Weights of a small sound classifier: batches of 48.
Rows from block 2, named by matrix and row number. Rows with one number belong to one channel. Each number is 128 + 32 x the weight over its row's rms, rounded and kept within 0 to 255. All counts start at 0. After the name is the row's rms in percent of the matrix's.
# filt: filter width-5 conv, dilation 4 (model.blocks.2.filt.weight, 320x320x5), inputs 80-119, a 5 kernel for each
# gate: gate width-5 conv, dilation 4 (model.blocks.2.gate.weight, 320x320x5), inputs 80-119, a 5 kernel for each
filt.274 102 [135 124 119 100  89  89  83 101 109  67 121 146 141 138 177 115 143 144 134 162  97 121 148 151 146 117 116 121  99  91 141 117  92 101 100 152 130  85  91 105 114 137 156 161 155 124 137 170 159 166 118 107  86  91  93  93  88  93 109  75 159 146 101  96  57  94 114 141 137 121 147 134 101  95 102  88 107 133 145 121 153 130 115 100  80  86  69  73  74  55 146 119 130 147 131 150 148 121 104 110  94 107 136 132 112 102  91 102  85  51 117  92  99 106  78 129 105  95 103  66 108 133 162 162 148 150 119 112 104  94 112 134 134 138 161 104 135 156 158 158 139 126  91  96  96 144 143 128 115 141  97 126 166 168 154 155 150 121 119 126 169 159 134 133 122 124 130 137 153 155 152 146 117 104  71 177 154 132 123 154  96 101 118 120  96 149 133  96  96 110 133 123 110  96  85 113 123 170 160 156]
gate.274 101 [166 183 152 135 131 120  95  97 121 109 108 128 151 124 145 114 133 159 122 148  98 115 132 100 113 171 176 151 139 132 206 199 199 200 169 188 162 167 178 172  78  93  93  67  90  54  59  51  64  97 178 205 187 171 157 113 104  95 123 106 172 160 143 143 131 108 101  91  91  98 141 144  98 131 130  91  97  95  89  97 166 148 122 142 118 136 127 109 135 106 144 134 109 147 123 163 179 151 144 128  97  93  93  91  91 131 130 124 133 114 151 135 111 133 111 149 141 115 136 126  85 115 127  99 114 178 143 113 142 124  97 125 145 117 144  71  96 118  81  97 181 187 183 174 155 162 172 151 126 140  74 109 132 100 124 155 147 145 165 151 156 129 110 151 119  78  68  84 120 128 165 173 142 158 139 146 162 164 144 158 105 100 116 123 110 178 155 150 166 158 166 173 154 148 134  98 132 156 115 129]
filt.275 102 [136 143 135 170 193  80 105 113 127 153 152 135 135  97  71 141 130 131  91  66 144 130 113  97  98 136 141 134 165 182 110 127 127 146 157 112 114 131 150 150 145 142 130 114 120 140 133 122 101  88 107 107 116 137 153  88 116 126 140 169 111 140 151 204 215 138 151 150 134 146 143 136 144 151 168 125 139 137 123 124 105 130 133 184 218  93 115 112 150 178 106 117 129 146 166 140 136 129 151 165 135 152 145 128 136 116 131 140 158 201  83 110 113 154 179  90 113 118 156 190 149 138 114  95  93 102 122 130 179 208 157 143 126  84  62 155 137 111  93  94 105 119 127 148 165 149 143 135 127 136 151 138 122  91  70 128 124 121 134 124 117 124 137 167 167 124 115 105 103  80 117 154 159 200 218 162 140 140 140 124 106 126 134 130 135 106 117 135 156 150 117 139 148 182 189 162 147 126  92  78]
gate.275 097 [117  90  86 107 119 138 152 154 170 198 108 103 115  68  62 108 117 117  82  68 114 121 122 119 128  96  98  93 107 127 127 125 128 127 135 139 125 126 114 119 128 129 143 144 147 130 136 129 130 127 111  90  85 103 107 148 150 173 199 228 108  98 102 135 164 134 147 149 158 171 131 116  91 119 135 126 133 148 145 166 137 128 129 161 187 129 147 147 173 198 170 171 168 180 187  79  64  65  76  94 121 146 146 168 173 119 119 144 159 187 146 147 157 189 195 154 161 155 168 198 113 115 116 112 115 145 137 137 167 172 120 118 112  78  72 116 122 121 109 106 105  90  98 111 122 104  76  65  45  41 108 114 115  95 100 118 103  94  96  82 131 140 145 170 175 157 184 167 169 156 104 109 110 146 157  94  70  67  43  31 116 134 143 154 171 135 132 125 127 125 101  95 100 117 145 135 152 136 118 107]
filt.276 097 [170 184 200 131  98  85 131 144 124  76 177 127 103 128 151 168 124 109 139 146 104 109 116 130 115 161 173 185 128  75 163 170 167 139 153 138 143 147 132 146  99 112 108 123  91 107  89  96 129 119 184 180 183 144 151  75 126 134 124 100 161 174 193 128 111  88 115 110 118  84 173 148 157 143 145  89 116 115 124  94 118 160 174 138 113  94 139 156 113  81 102 112 113 110 112 177 191 203 136 107 100 122 117 117  81 103 154 172 128  77  71 130 150 128  96  91 140 151 120  90 108 114 112 123 114 129 164 170 129 117 154 110 103 123 147  85  84  90 117 114 178 197 201 139 143 188 165 175 144 138 135 128 118 141 124 176 135 133 144 183 140 152 150 131 127 114  84  80 122 171 147 184 206 146 130 208 159 155 150 176  84 123 130 137  95 142 138 144 121 141 140 187 204 136 100 107 107  95 124 125]
gate.276 105 [108  64  82 101  94 105  89  77 130 154 159 172 167 142 123 143 153 154 143 116 123 123  95 134 144 119  75  60  93  96 126 111 123 110 102 127 124 137 100  98 126 124 115 138 146 134 148 135 166 151 117  98 111  91  90 102  94  90 130 138 109  82  96  88  96 123 121 101 136 153 139 113 148 134 115 121 112 103 136 154 105  79  67 101 110  95  61  77 124 132 123 133 135 127 146 106  82  89  95  92 124 112 101 138 150  95  53  58 110 122  93  89  93 113 128  92  78  69 106 127 131 138 107 136 154 118 106  98 105 107 143 163 166 149 131 134 143 130 148 151 116  96 101  93  89 127 112 108  98  94 132 135 112 132 132 135 132 146 119 104 125 118 128 112 112 155 186 166 164 169  95  58  63  72  79 133 132 139 110  93 123 106  78 121 144 126 136 144 113 109  95  65  77  82  88 129 145 123 136 150]
filt.277 099 [179 182 168 159 167 168 134 105 122 180 132 125 138 159 128 113 117 142 148 123 186 129 126 155 190 191 182 186 161 183  75 115 144 113  90  50 112 143  99  64 206 150 126 161 192 185 149 135 150 169  83 121 155 121 102 150 136 117 106 163 115 147 155 122 127 195 139 124 142 189 109 152 148 104  88 202 146 123 155 194 120 142 133 105 134 157 149 114 115 168  98 106  92  70  99 149 160 175 143 132 185 129 105 121 190 168 149 129 119 167 121 119 112  93 128 145 130 131 113 147 181 143 141 166 179 107 140 115  99 117 133 127 152 162 112 184 137 127 166 180  87 129 156 121 101 103 147 161 142  91 168 135 119 156 182  51 112 123  95  55 117 133 117  91  98 104 104  76  83  87 123 144 134 106 119 103 133 163 153  98 186 129 101 137 200  59 121 145 116  68 153 160 156 125 146 183 142 135 156 175]
gate.277 096 [137 142 118 114  88 230 213 207 143 148  91  85  85 106 116  86  81  90 109 106 147 131 131 115 125 156 149 128 126 104 108 124 112 135  94 105 121 113 138 117 144 134 137 124 132 158 138 162 133 160  98 112  84 105  67 205 188 182 131 144 109 133  97  92  78 164 159 155 123 125  96 141 100 121 103 185 153 159 118 136 146 158 137 130 127 185 184 158 131 113 148 162 176 166 158 125 130 103 121  86 175 162 165 125 133 178 176 153 119 104 173 169 169 153 143 195 190 176 144 140 142 126 126 108 135 131 148 140 135 113  96  88  98 115 121 145 127 120 108 148 100 121  88 102  66  65  80  70 105  84 142 116 129 117 136  78  94 104 132 128 133 160 139 143 125 124 106 140 137 165 130 131 112 117  90  53  65  50 103  93 201 184 166 130 131 104 125 115 140 120 142 148 122 120  95 152 138 147 134 156]
filt.278 102 [159 142 134 153 145 164 147 117 101  85  33 116 156 155 122  64 115 155 144 117 106 152 162 135  98 120 136 122 133 116 197 142 106 142 179 192 135 103 123 181  81 128 147 121  71  61 113 142 123  80 172 137 101 137 164 166 140 105  83  94 159 118  85 115 146 103 128 133 108  67 130 107 100 113 157 109 140 155 124  71 197 138  85 104 138 175 149 102  99 101 181 134 115 122 149 141 127 119 127 142  89 133 140 120  71 154 136  98 113 113 221 150  86  92 129 211 147  92  97 110  93 143 161 144 100 189 126  86 110 154  64 126 166 151 115  88 141 164 136  92 179 127  98 133 156 113 121 122 130 137  78 135 169 145  92 134 117 116 128 177 163 131  99 118 157 104 131 135 128 136 181 127  98 124 142 101 121 136 153 162 133 157 154 126  89 181 121  96 123 174 159 137 111 116 123  86 151 170 142  99]
gate.278 102 [145 165 138 143 151 114 142 147 147 129 108  82 102 102 119 113  84  99  96 123  75 100 140 137 143 133 167 146 154 171 189 179 143 131 121 179 162 119 115 112  77  95 139 151 153  66  72 113 109 138 175 182 141 144 124 121 146 147 138 126 164 192 155 145 136  94 115 148 141 150 166 158 128 123 125  88 103 134 139 147 160 188 164 165 161 125 157 151 142 128 172 165 156 139 138 139 158 140 136 133  87 111 142 134 148 116 168 149 152 152 156 170 153 155 136 139 158 154 171 138  74 104 140 138 138 184 211 169 159 153  96  74  84  87 114  63  84 132 152 146 169 182 144 138 109 141 140 117 127 136  70  96 132 125 139 156 137 104  98  98 186 189 173 148 141 106 110 131 116 116 184 226 192 169 170 148 131 128 120 126 108 134 154 150 142 183 155 114 110 115 129 153 131 140 135  91  94 132 143 154]
filt.279 101 [127 106 133 110  91 135 140 105 137 103  83  70 116  97 119  91  57 102  94 124  89  69  78 110  77 125 110 126 109  92 155 155 165 137 150 167 184 179 156 168 101  84  94 121  97 134 142 113 132 123 118 124 157 130 127 152 161 132 167 128 171 170 192 148 130 110 102  93 130 115 179 188 203 173 180 106  91  85 110  98 177 223 174 167 146 147 169  99 130 104 182 179 135 165 158 105 102 139  99  91 101  91  68 103  83 136 143 104 132  81 170 186 139 149 127 154 178 132 147 127  87  69  78 105  83 184 216 166 154 152  85  45 107  97 110  79  69  85 116 106 124 115 152 125 125  99  90 128 104 104  82  54  75 103  87 147 164 158 126 149 187 217 166 156 171 136 151 109 132 143 135 150 143 122  99 117 104 143 103 122 117 107  88 104  86 168 185 175 151 157 128 108 129 110  80  99  83  91 122 114]
gate.279 101 [137 107  78  99  82 115 102  90  82  89 127 136 141 155 163 133 134 145 167 158 132 125 119 120 134 142 126  97 111  94 120 130 114 118  85 114 111 119 130 112 148 132 127 131 148 145 152 166 151 181 116 116  97 116 110 117 117 120 106 108 141 127  88 106  74 134 117 107 104 124 158 172 159 150 135 131 121 103 108 122 124 123  93  92  85 118  97  82  75  82 132 139 154 122 113 139 121  81 103  89 151 134 127 116 132 136 112  83  90  98 122 113 112  96  95 105  93  87  75  77 121 116 113 117 134 133 135 101  92  86 132 136 141 157 157 132 120 143 151 173 117 112  83 104  82 150 131 115 131 123 125 113 132 137 150 128 145 154 152 139 143 152 124 118 110 142 154 162 145 155 138 116  67  90  51 135 128 123 137 134 125 112  91  96 103 125 124 129 127 111 135 108  69  96  71 112 106 130 118 137]
filt.280 097 [137 135 152 177 199 151 150 157 165 150  98  95 109 113 117  92  83 108 107 109 131 124 140 161 140 150 143 163 177 202 111 119 133 131 133 118 136 133 120 133 152 132 145 154 149 139 131 119 105 100 119 135 144 163 167 154 146 143 136 135 126 144 193 168 173 160 148 161 155 160 136 136 131 114 137 158 146 157 169 153 153 163 170 143 161 160 152 157 173 168 129 156 146 113 116 133 130 163 178 209 159 150 149 160 148 165 171 184 175 177 151 145 147 147 148 147 166 168 166 147 137 116 146 156 134 149 162 167 134 159  99  88 108 115 111 126 117 126 141 116 113 124 160 160 163 118 114 149 148 171 134 121 124 156 136  87 113 101  94  99 151 153 155 119 149 115 121  97  80  65 129 141 204 189 198  92 106 125 129 149 155 139 162 176 151 111 124 111 101 113 137 146 158 187 202 131 127 131 136 113]
gate.280 098 [ 91 108 140 182 168 138 128 133 121 135 146 181 143 152 154 141 179 160 157 167 173 163 183 168 184  85  99 130 166 168  79 105 118 147 124  91  96  94 110 100 166 152 157 144 153 167 147 125 103 112  95 124 144 166 162 141 117 125 109 116  79  81 124 158 148 149 137 147 120 140  95  90  85 100  75 166 161 165 144 163  93  57  98 110 104 123 110 132 124 136 117  99 110  90  82 100 130 154 191 190 163 148 153 136 141 121 115 133 147 155 118  89 123 117 116 107  86 108 102 110 173 166 171 163 173  84  69 102 105 100 151 188 150 160 148 179 171 180 161 177  89 113 125 161 156 126 150 157 191 179 159 169 178 177 192 105 112 107 126 113  76  60  81  77  77 130 119 104  69  68  62  93 135 152 145 109 142 143 163 154 143 139 155 145 154  82  89  78 108  89  96 114 161 179 182 172 151 158 144 168]
filt.281 094 [125 119 145 170 203 160 165 177 159 120 106 114 100 111 129 105 122  96 114 120 143 168 168 161 137 166 154 182 194 212 115  90 101 131 149  96  81  88  96 124 161 182 181 172 138 144 167 143 121 108 116  97 120 130 148 161 162 165 144 123 117  96 120 141 176 160 164 170 181 139 135  98 108 125 142 141 180 199 182 141 152 140 158 145 166 150 152 163 159 141 144 133 140 111 101 139 123 147 171 210 163 181 175 158 131 143 135 161 168 162 155 155 155 133 118 156 150 163 156 139 142 154 164 163 136 131 128 128 130 151  94 106  94 109 127 140 161 151 158 128 134 104 128 147 168 126 110 117 136 168 139 158 164 155 130 100  86  63  62 107 138 136 134 119 137 132 137 105  79  44 133 130 127 156 180 111  99 113 129 164 147 179 204 191 144 117  85  78  75 112 156 132 162 187 211 147 165 161 161 127]
gate.281 103 [118 135 139 136 130 166 180 150 150 156 112 106 123 136 114  99  98 115 131 115 130 156 143 154 138 147 162 157 163 153 106  95  90  85 101 106  68  74  72  88 153 188 176 192 171 150 169 179 169 152  93  77  80  93 104 162 175 158 147 157 121 126 132 129 141 189 236 203 205 178 123 120 133 132 138 168 211 155 173 160 139 145 153 133 145 150 158 141 146 147 148 133 125 124 135 108 122 126 141 140 182 234 206 201 186 151 157 150 155 159 140 146 135 122 133 155 154 145 136 140 129 143 144 155 138 141 149 151 137 149 106 102  99 124 108 138 138 145 153 141  87  96 110 113 110  82  99 103 112 107 120 130 129 145 131  67  27  67  51  70 152 145 143 130 146 142 116 105 108 116 130 135 144 148 155  89  84  97 109 111 165 206 164 174 153 106  91  93  91 106 117 134 124 133 144 116 117 122 120 111]